A small segmentation model, trained from scratch: norm batchnorm, widths [32, 56, 96, 168].
Rows from block 5, named by matrix and row number. Each number is 50 + 10 x the weight over its row's rms, rounded and kept within 0 to 99. All counts start at 0. After the name is the row's rms in percent of the matrix's.
# convs0: expand pointwise conv (model.blocks.5.convs.0.weight, 224x56x1x1), inputs 0-55
convs0.40 103:47 39 54 39 50 36 51 56 60 53 51 56 35 49 44 52 60 53 69 64 60 50 55 24 55 68 45 45 40 70 43 51 47 44 44 31 60 64 54 43 69 36 54 48 38 63 59 55 63 66 52 47 58 50 51 51
convs0.41 109:42 49 65 52 50 46 58 39 36 54 54 55 53 40 45 37 46 55 29 38 44 24 26 70 44 56 47 45 39 51 55 27 60 43 62 40 39 58 58 53 43 42 66 44 53 40 50 51 57 45 38 42 43 43 46 49
convs0.42 114:56 58 53 61 45 61 60 67 64 32 41 53 48 62 46 49 48 43 47 56 43 55 31 60 47 52 46 43 40 70 53 52 61 42 37 64 39 44 43 49 58 43 19 47 55 45 58 46 42 41 45 56 61 41 72 47
convs0.43 117:41 60 56 52 56 47 61 52 45 62 60 52 44 60 50 56 45 57 63 61 41 47 55 48 54 55 53 37 60 30 57 52 70 67 53 49 57 45 36 38 38 47 60 31 61 54 50 51 52 39 66 67 45 52 65 24
convs0.44 100:51 53 57 49 68 55 40 60 70 61 55 63 51 64 64 68 54 56 49 59 46 36 51 50 45 44 57 50 47 49 51 57 40 33 49 45 65 55 37 34 33 62 38 64 34 44 53 40 28 47 46 54 41 55 60 42
convs0.45 091:45 40 34 53 27 39 52 60 41 56 37 61 37 41 46 61 49 45 49 54 66 53 39 47 55 51 42 60 58 54 46 51 65 35 61 43 45 64 38 75 53 71 41 51 46 50 35 62 40 50 61 57 40 52 54 56
convs0.46 104:43 60 62 49 37 62 56 59 38 57 76 37 55 45 63 57 50 56 50 66 48 62 43 39 52 52 45 53 54 54 44 42 58 54 55 42 48 47 47 58 52 49 71 63 31 64 76 62 52 63 44 42 50 49 65 51
convs0.47 116:63 57 36 61 49 60 58 37 59 26 34 67 64 63 42 41 58 44 37 63 49 67 54 57 44 58 38 60 53 41 39 56 41 36 52 58 47 46 47 55 43 50 39 36 54 54 61 34 58 38 47 42 51 62 49 47
convs0.48 114:46 56 35 50 46 55 32 52 46 53 44 57 47 49 45 62 48 36 61 64 42 51 44 62 38 57 39 65 55 76 50 32 69 45 51 57 51 42 57 32 32 38 61 46 47 36 57 47 50 51 41 69 42 48 51 56
convs0.49 099:44 64 58 65 53 51 48 45 58 42 56 54 42 63 67 38 40 69 45 40 57 46 61 47 30 43 55 69 39 68 38 52 62 53 47 55 54 62 48 53 41 51 59 46 56 63 44 68 52 67 50 29 52 56 63 51
convs0.50 120:53 61 50 73 52 46 49 34 42 58 51 56 36 62 66 61 56 63 52 60 47 49 42 54 57 54 61 53 52 53 46 54 47 45 34 43 41 65 76 34 50 64 38 51 39 49 39 53 43 52 40 42 28 46 40 65
convs0.51 109:48 66 34 47 68 74 53 54 44 56 61 49 50 25 42 62 71 56 56 45 42 56 43 50 32 61 54 57 55 48 39 53 51 61 60 43 47 55 27 58 49 61 53 55 60 48 52 52 53 50 62 49 48 35 44 64
convs0.52 107:49 45 36 61 42 66 43 37 47 55 55 53 37 56 43 73 51 50 45 53 51 60 49 66 47 34 28 47 40 49 38 41 48 48 60 71 59 38 55 49 58 40 40 35 32 50 54 55 49 45 37 48 56 32 41 45
convs0.53 116:51 50 37 62 46 52 54 26 43 62 47 51 54 43 45 56 75 49 39 54 36 49 49 45 62 35 49 42 26 60 43 55 59 44 61 38 53 45 45 46 57 51 66 61 44 56 37 37 31 67 39 47 50 60 47 51
convs0.54 101:47 43 55 46 51 43 54 49 43 48 63 42 48 41 64 61 74 53 63 57 40 47 52 65 56 28 33 40 59 38 72 65 60 56 41 59 39 39 50 56 48 36 63 49 31 60 48 53 60 65 50 47 48 43 51 47
convs0.55 113:49 62 43 47 52 52 58 43 66 40 47 56 52 45 53 49 59 48 59 66 42 44 58 50 29 50 69 58 53 34 32 70 32 54 52 58 32 60 46 53 52 70 58 38 49 63 47 53 55 36 62 44 39 36 50 54
convs0.56 089:50 78 43 47 58 47 36 59 61 48 44 40 37 57 54 57 36 49 56 62 41 59 50 51 50 52 36 51 60 58 37 61 42 76 32 36 49 55 53 48 37 52 37 55 46 64 52 59 55 40 56 63 47 59 35 56
convs0.57 086:29 66 40 43 31 31 57 53 55 57 59 53 52 43 52 51 48 46 55 60 49 32 48 50 62 53 43 41 39 45 51 24 36 62 31 70 48 58 48 45 53 54 45 51 46 47 66 38 47 53 59 54 63 43 54 39
convs0.58 094:63 44 47 57 60 47 62 37 58 42 66 39 59 47 58 61 43 57 42 67 37 47 55 40 45 48 42 60 30 58 41 56 39 22 45 49 57 55 70 55 34 40 40 56 54 55 55 37 61 40 48 41 51 55 51 62
convs0.59 094:51 41 58 43 52 49 50 73 45 50 58 54 44 52 70 49 47 55 40 66 36 56 29 54 36 42 54 48 65 51 37 68 44 46 39 45 52 53 42 54 31 43 29 42 57 57 42 64 48 34 51 38 51 39 56 63
convs0.60 060:44 47 47 47 67 40 51 53 51 61 58 52 47 63 47 29 53 46 52 37 45 43 54 60 54 64 49 59 54 71 53 54 69 47 54 49 39 40 48 49 58 59 67 63 40 48 64 20 32 57 63 57 45 47 52 57
convs0.61 114:53 49 42 59 54 46 24 40 49 55 62 54 56 59 55 45 79 45 44 63 38 45 53 48 44 37 51 52 44 71 50 52 39 48 37 39 50 48 40 53 41 50 67 56 52 46 60 50 54 50 61 68 33 44 44 72
convs0.62 105:45 38 65 44 48 57 61 59 61 32 35 50 65 60 55 49 47 52 45 47 67 44 56 43 67 56 61 45 57 32 46 37 65 38 70 46 47 49 49 47 65 34 43 59 53 61 49 42 51 44 58 43 71 44 63 51
convs0.63 088:30 73 59 45 33 53 33 47 48 37 37 54 44 51 34 50 38 67 48 51 45 54 55 64 41 53 39 43 67 40 57 48 33 58 56 46 46 57 50 49 39 61 40 30 51 58 51 70 54 57 43 47 56 51 56 56
convs0.64 101:60 61 33 60 44 54 40 64 45 46 51 36 37 55 49 54 41 56 67 57 39 55 49 48 48 60 63 51 44 33 43 44 30 44 46 40 63 61 62 59 59 54 23 47 48 66 31 63 51 52 42 57 53 41 53 51
convs0.65 105:43 56 44 54 41 42 41 55 35 38 53 38 47 67 68 39 54 41 42 51 43 28 56 54 60 50 60 44 55 31 51 49 63 42 50 48 45 55 51 55 41 52 39 58 39 61 65 44 57 46 71 50 72 48 63 31
convs0.66 096:65 53 44 50 43 53 43 45 56 42 62 41 52 44 53 42 57 48 60 36 57 52 51 51 43 46 67 51 59 61 43 57 28 39 41 60 69 65 42 51 63 71 55 51 67 53 58 56 49 49 68 35 45 32 61 38
convs0.67 096:44 59 38 43 27 48 71 45 49 50 58 48 34 36 54 52 44 52 53 57 52 40 27 48 49 44 42 69 61 45 61 62 49 60 50 28 58 57 50 57 35 48 31 58 48 37 61 45 56 61 49 48 39 52 61 51
convs0.68 104:55 71 46 30 36 63 36 48 51 40 52 51 36 41 43 44 54 50 48 57 50 47 49 46 42 56 41 66 53 39 38 62 50 49 56 70 70 53 43 38 39 70 34 41 41 32 48 52 38 61 55 43 39 50 45 51
convs0.69 097:39 46 57 49 48 38 49 43 33 58 53 52 48 48 32 45 54 56 59 70 70 42 43 46 55 46 50 50 47 65 54 43 49 45 46 58 43 54 54 53 44 40 57 35 58 70 22 62 40 41 57 70 68 50 38 51
convs0.70 100:53 44 48 52 54 42 43 49 58 45 57 34 43 44 52 58 50 59 44 58 57 54 74 46 51 46 67 44 60 56 76 68 42 51 48 56 69 56 47 48 50 24 48 71 71 58 52 65 50 46 49 47 60 42 52 48
convs0.71 100:44 49 43 32 56 38 62 43 47 43 37 45 37 52 42 51 39 50 65 77 61 42 70 52 54 54 52 34 50 61 48 47 78 54 51 69 57 53 59 45 55 48 54 49 45 41 71 37 55 46 54 54 43 52 47 51
convs0.72 102:73 73 42 51 45 61 58 49 47 67 49 43 46 36 53 51 46 53 43 41 60 57 73 46 37 47 36 62 40 50 56 58 56 45 56 46 59 39 49 61 45 48 39 51 44 29 50 55 50 28 66 44 45 55 55 37
convs0.73 125:63 51 51 59 57 46 58 48 53 48 59 54 54 66 41 61 48 42 66 55 33 47 66 55 37 47 43 41 67 43 43 33 57 45 49 38 47 52 39 56 56 30 47 56 66 30 50 49 45 31 52 60 60 58 71 44
convs0.74 079:52 39 50 37 46 51 64 68 66 49 46 37 50 42 53 44 59 51 51 65 43 32 45 43 33 52 53 47 56 33 46 26 64 44 57 45 40 66 53 53 36 58 46 60 36 42 53 47 56 52 53 55 45 72 33 59
convs0.75 116:57 57 38 42 59 52 55 65 60 35 50 51 24 31 47 53 70 54 63 66 53 38 69 43 46 57 45 52 54 44 40 46 35 57 48 44 30 43 55 46 45 43 55 29 36 48 52 56 52 61 54 49 57 41 52 52
convs0.76 067:39 58 42 55 43 59 52 36 60 43 62 50 40 52 33 31 48 47 46 52 30 59 61 58 55 66 45 50 55 62 49 37 40 55 40 77 43 37 41 50 76 52 51 36 46 55 43 53 54 50 48 60 39 38 53 54
convs0.77 092:56 46 69 51 51 56 43 55 40 50 48 60 65 55 59 51 53 51 28 47 36 49 61 49 34 45 44 58 52 46 50 57 41 25 43 63 50 59 48 47 42 30 59 38 54 40 48 64 51 49 62 24 62 60 64 49
convs0.78 122:50 60 42 61 64 53 54 58 59 49 58 52 49 35 57 50 49 52 33 63 50 40 72 51 43 52 50 62 44 24 41 42 36 63 50 48 32 41 51 46 69 57 40 41 47 61 46 45 53 40 59 57 48 35 68 63
convs0.79 085:47 42 58 61 46 51 70 54 70 50 36 32 46 42 39 56 59 44 45 55 30 51 60 47 54 52 64 55 50 75 63 48 67 64 54 40 54 39 51 57 48 60 50 45 58 48 65 65 51 50 42 56 63 54 38 64
convs0.80 107:55 50 44 49 53 52 38 54 73 51 36 50 53 45 58 52 45 60 63 56 51 59 45 33 46 57 56 54 74 56 30 43 25 54 62 51 63 53 40 51 55 59 60 45 62 36 53 64 37 35 58 40 61 52 60 50
convs0.81 083:39 48 59 63 52 46 48 42 57 39 55 49 64 58 76 44 53 35 41 59 61 75 41 39 50 65 37 51 56 49 43 33 56 49 48 41 34 43 56 46 43 60 50 46 47 47 48 26 47 42 40 35 49 37 57 43
convs0.82 088:39 56 50 48 46 47 35 54 52 48 41 52 57 45 41 60 55 36 59 52 42 60 49 34 53 45 41 55 59 52 43 36 41 48 28 79 34 56 57 39 30 56 34 55 51 61 49 34 57 40 56 46 54 30 46 50
convs0.83 070:46 44 53 53 51 42 60 43 37 50 73 57 46 59 80 42 61 57 62 49 54 55 59 66 49 53 60 25 35 51 61 56 59 46 52 41 53 43 33 53 53 37 63 49 48 38 58 46 53 61 58 33 54 47 49 56
convs0.84 091:51 34 54 57 55 52 42 36 64 45 67 34 49 34 56 48 56 65 41 55 41 44 42 53 34 57 48 62 41 43 30 53 44 34 39 54 46 65 68 41 40 38 49 57 40 29 50 57 44 61 58 50 45 54 53 37
convs0.85 076:35 31 45 56 46 49 60 46 56 56 46 47 32 50 59 43 51 48 54 34 37 49 38 47 58 57 66 58 23 54 60 47 50 42 46 52 45 52 62 64 60 48 55 46 29 62 52 44 61 41 62 57 44 75 46 39
convs0.86 102:68 45 56 64 45 37 44 33 51 46 36 55 55 57 53 33 47 44 54 45 45 64 61 41 41 46 57 39 53 57 47 66 59 58 47 59 43 64 41 39 58 52 71 47 55 56 35 52 56 48 50 58 54 75 48 75
convs0.87 087:37 69 36 44 43 48 44 50 40 46 49 52 60 35 47 61 58 50 62 43 53 40 43 35 51 42 69 51 57 39 76 46 69 42 62 44 53 49 62 54 44 34 52 59 44 49 57 36 55 46 68 46 46 42 52 69
convs0.88 096:45 66 33 67 61 61 36 33 37 69 35 52 39 46 43 46 48 43 53 57 53 39 56 35 69 53 45 65 37 48 38 41 44 46 51 69 45 66 53 31 48 51 50 51 51 53 43 52 45 45 58 54 56 46 48 63
convs0.89 109:43 33 62 42 50 38 64 51 61 42 39 54 50 58 69 48 36 49 48 55 53 34 66 49 54 47 50 34 31 45 48 39 42 38 45 44 54 62 50 36 53 31 67 46 59 44 43 49 50 56 73 46 47 33 55 41
convs0.90 117:58 49 44 58 43 51 38 65 59 47 65 49 53 51 40 68 50 59 39 41 47 58 41 59 53 42 33 45 56 67 49 79 54 56 43 77 47 38 51 39 45 32 53 55 45 42 47 50 48 49 57 38 68 46 59 48
convs0.91 124:44 65 51 25 44 57 54 59 64 54 50 51 59 58 41 77 46 70 46 59 43 48 45 47 57 35 48 55 40 50 50 52 56 53 55 43 57 58 65 33 22 54 44 60 48 45 63 48 42 38 48 49 63 54 49 59
convs0.92 117:48 46 64 63 49 46 48 40 29 57 51 57 53 40 67 51 32 67 44 66 57 58 46 58 54 53 38 54 58 62 47 46 47 44 47 58 53 49 40 53 33 75 60 47 43 47 49 58 50 61 26 47 62 51 34 64
convs0.93 094:43 55 50 60 40 55 56 46 56 36 66 58 48 59 48 56 47 64 55 53 58 67 46 61 52 62 33 29 61 45 45 56 60 64 60 51 43 63 45 65 44 36 45 46 30 60 70 54 46 53 36 39 67 48 48 59
convs0.94 108:51 64 63 33 59 54 45 67 36 48 32 49 58 71 45 49 44 64 47 49 55 47 43 35 56 51 37 45 58 56 49 56 43 49 42 44 49 44 63 59 53 58 53 42 66 40 42 60 46 70 54 51 28 56 67 63
convs0.95 091:56 37 45 73 42 58 49 50 52 47 64 52 51 37 50 65 47 43 21 54 41 45 50 50 50 46 41 68 45 35 47 51 51 41 46 46 39 59 65 77 46 49 51 54 52 70 36 52 39 44 56 40 39 45 58 43
convs0.96 095:66 62 38 50 39 56 52 62 57 43 61 38 60 40 46 55 27 56 40 64 52 57 53 52 55 74 57 36 42 50 49 42 55 57 49 47 52 44 52 24 47 30 53 50 49 59 50 49 39 60 66 51 33 53 39 44
convs0.97 098:48 42 62 46 53 60 57 46 35 38 58 48 59 45 53 60 72 44 49 61 40 43 61 47 35 70 48 46 63 55 48 52 39 52 46 36 37 55 34 64 48 62 63 47 66 42 30 56 37 40 32 52 51 53 58 57
convs0.98 086:49 51 45 44 48 44 35 58 43 70 50 38 20 57 36 49 50 53 55 40 83 50 55 64 56 52 50 44 53 37 42 48 43 42 54 66 53 44 57 58 56 60 42 52 41 44 41 53 27 52 45 49 46 38 48 47
convs0.99 109:59 46 31 59 66 52 44 38 55 51 39 45 41 55 36 48 31 54 54 60 53 59 46 72 59 63 21 51 46 44 51 45 41 53 49 51 50 48 61 44 67 34 64 72 55 59 61 46 54 61 52 50 45 52 49 51
convs0.100 097:49 55 49 33 58 38 35 49 40 59 45 46 35 62 43 43 38 54 61 54 43 46 64 41 44 51 28 55 70 46 29 56 60 63 54 69 52 53 45 50 56 58 48 33 35 43 40 61 44 45 52 54 62 56 43 34
convs0.101 122:61 43 39 43 62 40 44 59 64 42 56 51 44 50 61 45 30 37 41 47 43 51 35 58 50 61 49 52 61 42 58 51 36 80 32 34 40 51 62 52 30 47 50 57 49 58 61 61 47 42 58 42 44 63 49 49
convs0.102 089:60 52 43 54 65 59 58 53 53 41 72 48 48 21 57 66 71 41 45 49 61 48 58 44 48 54 43 62 41 65 43 43 51 39 54 54 45 58 58 42 48 51 66 40 43 48 66 33 62 42 37 65 42 51 52 45
convs0.103 079:53 61 46 60 59 39 46 61 41 59 46 62 41 37 28 43 51 56 42 45 41 42 68 55 51 51 48 40 66 60 76 53 56 34 60 65 48 67 39 65 44 34 53 39 38 41 58 57 45 46 49 54 49 51 55 48
convs0.104 084:52 51 56 61 59 61 57 50 37 59 50 63 51 49 77 53 66 63 56 48 47 51 69 56 54 49 47 47 54 46 60 49 50 58 50 50 68 39 59 73 37 57 40 46 43 45 37 62 56 26 57 63 43 66 54 53
convs0.105 089:70 61 48 58 55 61 46 47 54 36 45 40 49 52 30 38 44 50 41 67 36 56 48 50 55 50 37 47 55 72 50 62 48 31 60 64 48 42 41 57 42 37 40 49 42 57 49 30 54 58 52 61 65 33 56 44
convs0.106 094:45 44 34 59 40 62 49 62 44 52 43 51 54 37 47 33 54 51 44 59 61 39 60 64 47 55 47 64 45 34 58 67 55 38 48 67 49 70 49 53 45 47 40 58 44 29 63 39 43 38 63 37 41 43 60 39
convs0.107 143:47 49 51 50 68 50 40 58 72 59 59 60 55 56 51 69 46 54 45 51 40 37 58 29 43 43 33 53 56 43 51 45 43 40 49 44 52 56 35 22 45 64 57 58 41 65 42 38 46 43 41 49 44 52 62 63
convs0.108 102:66 68 51 42 45 46 51 74 49 44 45 42 43 56 57 51 58 67 71 50 33 47 41 42 59 45 53 47 61 34 39 54 28 54 47 44 67 64 47 45 57 36 41 43 39 56 42 63 50 61 41 51 36 47 54 49
convs0.109 129:60 40 49 63 38 54 37 48 44 56 50 48 64 49 56 42 35 41 47 55 46 61 43 55 43 55 63 52 60 70 23 67 64 42 42 51 68 69 40 36 49 59 59 53 68 56 50 58 58 52 55 53 42 58 58 41
convs0.110 092:44 45 39 52 30 53 46 52 51 32 56 36 45 63 63 58 58 34 36 50 46 52 42 69 45 35 49 54 32 54 48 61 54 48 36 67 47 55 53 37 41 39 54 48 44 46 51 28 45 40 65 60 55 40 64 60
convs0.111 105:55 53 54 39 49 52 70 55 63 60 41 37 52 41 43 30 35 49 36 49 47 49 51 34 51 51 52 47 49 52 55 19 50 51 46 44 57 50 31 46 68 39 65 61 53 61 55 59 48 43 43 52 41 61 67 38
convs0.112 090:67 46 61 47 64 56 31 65 50 44 36 63 42 54 45 55 44 54 60 40 45 48 56 50 34 59 42 45 58 32 77 61 38 56 51 49 57 55 35 45 50 74 47 41 51 38 47 59 45 47 58 65 47 60 45 53
convs0.113 155:56 45 61 41 44 39 69 66 58 46 58 38 54 58 62 60 64 46 44 49 58 35 57 36 39 32 47 36 62 61 42 46 45 48 55 42 43 56 56 49 65 54 48 28 46 51 29 41 56 62 37 41 53 54 41 42
convs0.114 097:57 63 47 56 44 73 46 53 39 44 35 42 52 47 46 48 52 48 49 85 38 57 59 50 47 55 62 59 44 46 50 60 61 43 45 47 36 62 56 38 43 38 35 58 38 33 35 44 55 38 58 47 57 58 46 42
convs0.115 098:62 40 55 48 41 68 56 57 37 62 49 69 65 42 45 45 53 53 49 72 63 50 60 39 53 49 39 59 52 34 47 72 45 63 55 41 54 71 55 60 40 46 58 45 39 46 61 55 56 45 60 62 47 38 52 60
convs0.116 084:55 18 36 60 64 58 44 49 50 45 50 47 55 54 54 51 40 54 57 37 44 50 47 62 62 45 59 42 46 49 49 64 49 44 42 47 53 39 71 69 62 55 57 65 57 56 36 60 40 67 47 50 62 68 56 54
convs0.117 090:58 58 69 43 54 50 48 62 55 43 42 62 44 36 58 46 57 30 45 35 47 29 48 64 59 55 61 48 63 48 68 42 50 32 60 39 35 56 55 46 42 46 54 62 51 69 51 50 60 53 66 61 42 47 49 62
convs0.118 087:45 47 51 40 33 63 54 50 44 42 48 42 49 45 54 47 34 70 49 35 72 35 23 58 63 51 42 54 52 59 63 45 63 62 54 42 46 59 55 60 51 44 58 41 56 55 55 56 52 37 47 51 61 59 48 73
convs0.119 061:65 45 53 53 51 57 66 39 40 48 70 45 56 54 60 48 39 51 41 42 45 52 62 43 52 60 36 52 45 57 58 56 58 23 60 19 51 55 44 57 65 51 64 39 56 42 36 54 57 59 53 46 60 54 50 59
convs0.120 102:55 55 35 55 61 45 41 38 47 36 42 61 56 43 54 64 51 53 53 61 47 78 56 39 52 62 45 49 48 59 63 52 39 50 55 42 45 33 55 55 37 48 59 58 50 65 78 49 44 45 57 46 48 56 43 75
convs0.121 133:40 52 60 31 57 39 67 55 63 37 58 61 44 58 43 59 44 46 52 63 35 42 53 62 62 52 36 45 55 43 53 46 35 38 31 36 54 54 41 54 37 55 50 47 47 52 63 53 49 38 63 59 48 39 62 27
convs0.122 065:68 43 48 57 53 64 49 55 45 42 70 56 49 42 58 55 62 33 35 45 61 35 43 59 46 57 72 48 54 59 30 42 58 39 48 39 75 51 51 59 47 49 41 50 46 50 63 42 56 53 60 61 39 58 51 65
convs0.123 104:51 42 53 47 47 36 51 58 62 45 33 45 64 48 65 57 43 43 78 64 41 46 34 31 56 63 46 51 52 31 41 48 52 65 42 45 55 55 52 47 35 33 53 46 52 37 41 57 61 48 51 57 53 58 48 69
convs0.124 092:49 53 53 51 59 58 43 53 47 57 57 49 68 63 47 32 61 53 61 60 57 27 46 70 68 62 47 53 54 71 71 33 60 52 63 55 57 50 46 59 32 60 54 54 62 48 48 49 45 52 50 67 52 42 47 45
convs0.125 123:53 42 46 48 47 33 46 45 38 61 68 52 53 46 57 40 50 61 40 61 59 55 38 37 71 51 39 37 45 50 28 71 66 34 41 60 55 60 59 58 41 52 55 56 51 48 47 62 45 51 66 51 49 32 42 45
convs0.126 122:67 63 65 33 41 66 51 48 70 60 71 52 31 55 37 43 48 48 37 50 57 58 51 39 38 62 46 54 59 57 53 60 43 46 37 49 41 40 48 40 66 42 50 57 51 59 37 57 52 40 53 36 47 46 62 44
convs0.127 081:45 54 46 48 50 46 47 56 46 34 44 41 61 30 33 60 34 47 48 51 59 36 45 52 49 52 59 53 49 42 42 63 43 48 47 79 53 49 46 43 46 75 43 54 49 58 45 52 61 47 57 65 26 32 59 52
convs0.128 088:46 36 53 57 61 38 33 68 45 66 51 59 43 47 46 42 38 43 65 37 64 48 54 43 39 59 55 46 66 34 42 58 49 61 53 55 66 54 48 46 52 70 63 68 56 62 44 35 39 55 46 51 57 57 62 56
convs0.129 108:41 44 34 54 36 54 56 38 61 51 65 39 54 39 33 45 51 56 59 57 41 65 53 51 49 41 36 23 60 43 57 47 57 53 38 72 31 53 36 49 50 46 53 54 38 57 45 43 44 55 38 47 54 31 45 55
convs0.130 092:45 43 50 54 30 52 35 49 58 62 62 38 54 26 65 50 59 35 64 69 41 39 48 57 73 54 45 37 40 52 41 47 55 57 58 49 42 37 41 38 37 61 62 43 43 59 53 49 53 46 46 57 59 51 45 45
convs0.131 097:36 37 41 36 40 54 32 41 54 38 44 57 64 45 49 59 42 52 43 51 52 48 42 61 50 61 39 43 49 47 51 41 42 61 46 59 41 63 63 53 25 22 55 66 38 63 55 46 55 51 56 36 44 43 40 55
convs0.132 083:55 47 65 48 57 45 43 58 39 53 57 54 41 43 47 51 41 52 60 47 24 59 65 37 37 59 38 55 48 31 57 38 72 49 51 49 61 50 51 53 40 48 38 55 80 53 63 68 45 55 52 54 59 47 46 54
convs0.133 100:55 56 58 32 60 59 45 40 50 50 76 55 47 68 29 47 60 64 51 52 51 42 53 38 66 56 53 46 46 60 54 48 39 58 44 51 59 46 28 57 43 52 61 29 44 52 57 55 44 53 51 42 39 45 55 28
convs0.134 106:38 47 55 52 50 55 55 40 41 36 47 58 65 49 42 50 34 60 37 48 53 47 43 34 46 58 58 61 61 34 33 47 43 50 55 66 73 58 63 47 41 39 65 52 54 40 36 66 44 33 42 54 51 34 55 50
convs0.135 106:55 51 53 46 54 43 38 55 50 47 54 73 60 31 57 50 51 49 56 39 57 47 35 55 35 59 41 53 63 72 56 40 44 49 59 48 57 46 35 60 56 43 77 47 50 47 48 55 44 61 48 61 62 58 60 75
convs0.136 104:50 31 50 42 53 59 59 46 45 39 39 51 36 67 49 57 40 41 61 60 56 53 60 48 43 59 43 46 57 51 42 49 37 48 50 49 47 70 46 42 58 60 56 45 18 61 40 59 36 53 54 48 60 58 76 52
convs0.137 088:41 63 62 51 65 55 58 63 37 41 64 49 47 43 47 55 46 39 51 43 35 44 69 75 54 57 60 49 57 56 59 52 69 48 49 58 64 40 59 38 52 46 54 50 48 61 72 58 47 58 55 60 44 45 37 68
convs0.138 102:63 56 50 65 51 47 69 43 39 39 49 47 58 37 58 45 29 49 60 57 49 43 51 53 30 59 60 42 56 42 67 44 48 58 58 61 43 45 43 36 41 40 36 36 51 45 53 57 57 60 62 54 73 61 35 54
convs0.139 097:54 44 37 30 51 34 40 53 59 40 42 59 52 55 47 26 44 60 59 60 47 44 55 49 56 52 35 46 37 55 44 58 64 59 53 50 55 48 23 40 57 61 35 47 44 27 54 46 48 57 60 42 32 57 52 49
convs0.140 094:53 49 34 62 49 48 28 56 54 36 38 56 37 40 32 52 42 52 39 55 57 59 47 58 67 52 31 45 63 35 37 62 31 53 47 66 53 43 54 36 60 42 44 57 56 49 45 63 37 42 48 55 47 47 64 42
convs0.141 106:54 52 37 64 54 61 55 34 61 52 60 45 38 47 41 50 63 33 50 59 45 47 66 64 48 62 42 61 47 66 40 34 47 32 49 43 44 50 68 49 29 54 51 50 48 52 57 35 64 51 64 63 45 60 62 58
convs0.142 092:55 50 62 46 49 46 53 47 47 45 57 56 45 37 49 42 38 42 68 44 45 46 45 58 52 62 46 71 45 45 37 54 69 58 51 51 59 51 64 35 59 58 61 45 48 36 69 68 27 50 50 41 38 60 71 52
convs0.143 103:56 53 28 47 57 61 34 41 47 52 46 48 42 65 25 41 26 54 54 49 57 44 57 69 62 65 48 60 54 57 59 61 51 63 39 47 48 37 56 38 55 37 66 47 59 63 50 58 62 47 52 43 45 52 57 52
convs0.144 095:46 84 42 30 55 49 38 50 50 58 57 58 46 35 39 56 52 59 63 50 40 57 32 59 49 56 38 51 24 45 43 45 48 41 58 53 60 33 49 51 59 36 49 39 55 51 38 52 47 52 48 52 48 46 64 59
convs0.145 123:53 58 45 46 48 36 54 51 55 35 54 51 40 40 52 42 45 49 54 51 41 47 57 50 49 40 51 61 56 27 57 55 40 44 51 33 40 35 40 62 65 46 47 21 56 61 53 48 60 67 55 53 36 22 50 46
convs0.146 088:70 45 49 58 65 54 51 56 73 35 52 58 60 46 48 62 52 59 46 57 58 53 66 53 58 34 35 55 48 46 58 53 54 39 58 54 47 59 51 56 51 42 39 41 41 31 52 52 76 60 55 39 58 66 66 41
convs0.147 102:55 58 43 54 50 61 49 44 72 56 40 56 59 43 53 47 48 58 42 61 51 64 41 34 69 59 46 49 63 58 55 47 37 60 59 66 42 56 28 55 49 49 45 50 44 48 26 41 47 47 58 36 70 37 51 56
convs0.148 105:43 63 53 61 56 59 37 50 64 41 50 46 48 51 60 72 62 59 53 58 50 40 49 62 69 49 37 58 42 48 38 39 48 48 57 45 59 38 54 35 68 55 42 59 75 51 58 44 62 62 51 51 30 39 45 58
convs0.149 105:48 56 41 49 54 59 44 44 46 35 43 59 60 56 53 40 57 60 51 66 47 47 59 62 39 54 53 50 44 66 67 50 50 40 60 53 54 39 31 49 51 42 69 50 57 49 50 37 54 71 64 65 57 45 64 78
convs0.150 098:54 52 61 53 58 55 51 49 52 57 54 57 70 40 35 46 51 31 45 42 53 53 63 48 47 48 60 49 56 55 68 34 69 54 55 49 54 56 32 55 54 33 78 60 35 37 39 41 63 39 60 52 55 54 42 56
convs0.151 110:65 56 43 52 57 65 52 41 44 60 48 51 43 37 41 36 34 55 55 52 46 54 53 41 61 62 37 42 45 46 40 44 28 66 58 53 39 43 59 40 47 49 49 52 31 61 41 37 33 36 39 46 57 43 65 68
convs0.152 085:51 56 54 47 52 56 56 46 49 30 46 48 69 57 52 55 80 61 67 54 67 56 41 34 55 62 48 37 53 47 43 50 66 45 58 38 42 47 50 66 43 69 43 49 59 43 43 52 43 66 40 43 57 63 43 53
convs0.153 097:45 43 36 50 51 51 50 49 59 46 52 32 44 55 54 45 55 32 42 43 57 54 38 36 37 57 55 59 54 62 38 38 77 55 53 36 52 43 67 74 47 49 55 61 44 50 53 57 55 71 53 57 56 63 33 48
convs0.154 124:67 47 61 55 42 50 49 49 19 38 55 37 46 43 55 51 42 39 42 56 61 51 35 42 68 53 41 40 52 49 29 49 69 36 52 43 37 67 47 50 51 39 45 42 47 62 52 56 44 42 50 46 39 43 34 50
convs0.155 090:47 43 52 57 48 61 45 50 51 55 44 56 62 41 63 44 52 39 39 60 60 51 52 43 47 42 64 55 76 41 44 62 60 70 44 50 57 53 62 42 44 62 56 36 50 48 51 57 49 67 69 58 50 80 40 59
convs0.156 081:29 81 51 55 49 46 42 40 50 49 47 48 40 53 49 60 49 52 53 60 45 47 57 39 56 38 62 62 59 53 48 62 39 54 45 71 37 81 52 39 28 46 42 55 42 52 43 51 49 47 53 37 51 50 50 55
convs0.157 119:60 56 61 52 60 68 76 57 28 55 52 61 49 40 46 51 30 62 59 67 31 65 64 54 45 44 46 53 54 62 28 48 41 46 54 44 48 54 53 58 51 48 52 59 36 57 56 43 41 52 50 45 57 49 63 47
convs0.158 065:53 42 49 50 66 36 62 34 50 46 62 68 43 50 66 73 52 39 50 47 52 43 57 56 49 40 56 30 39 37 57 53 55 38 55 35 41 53 32 49 55 53 53 66 54 45 56 29 57 44 45 62 66 47 46 43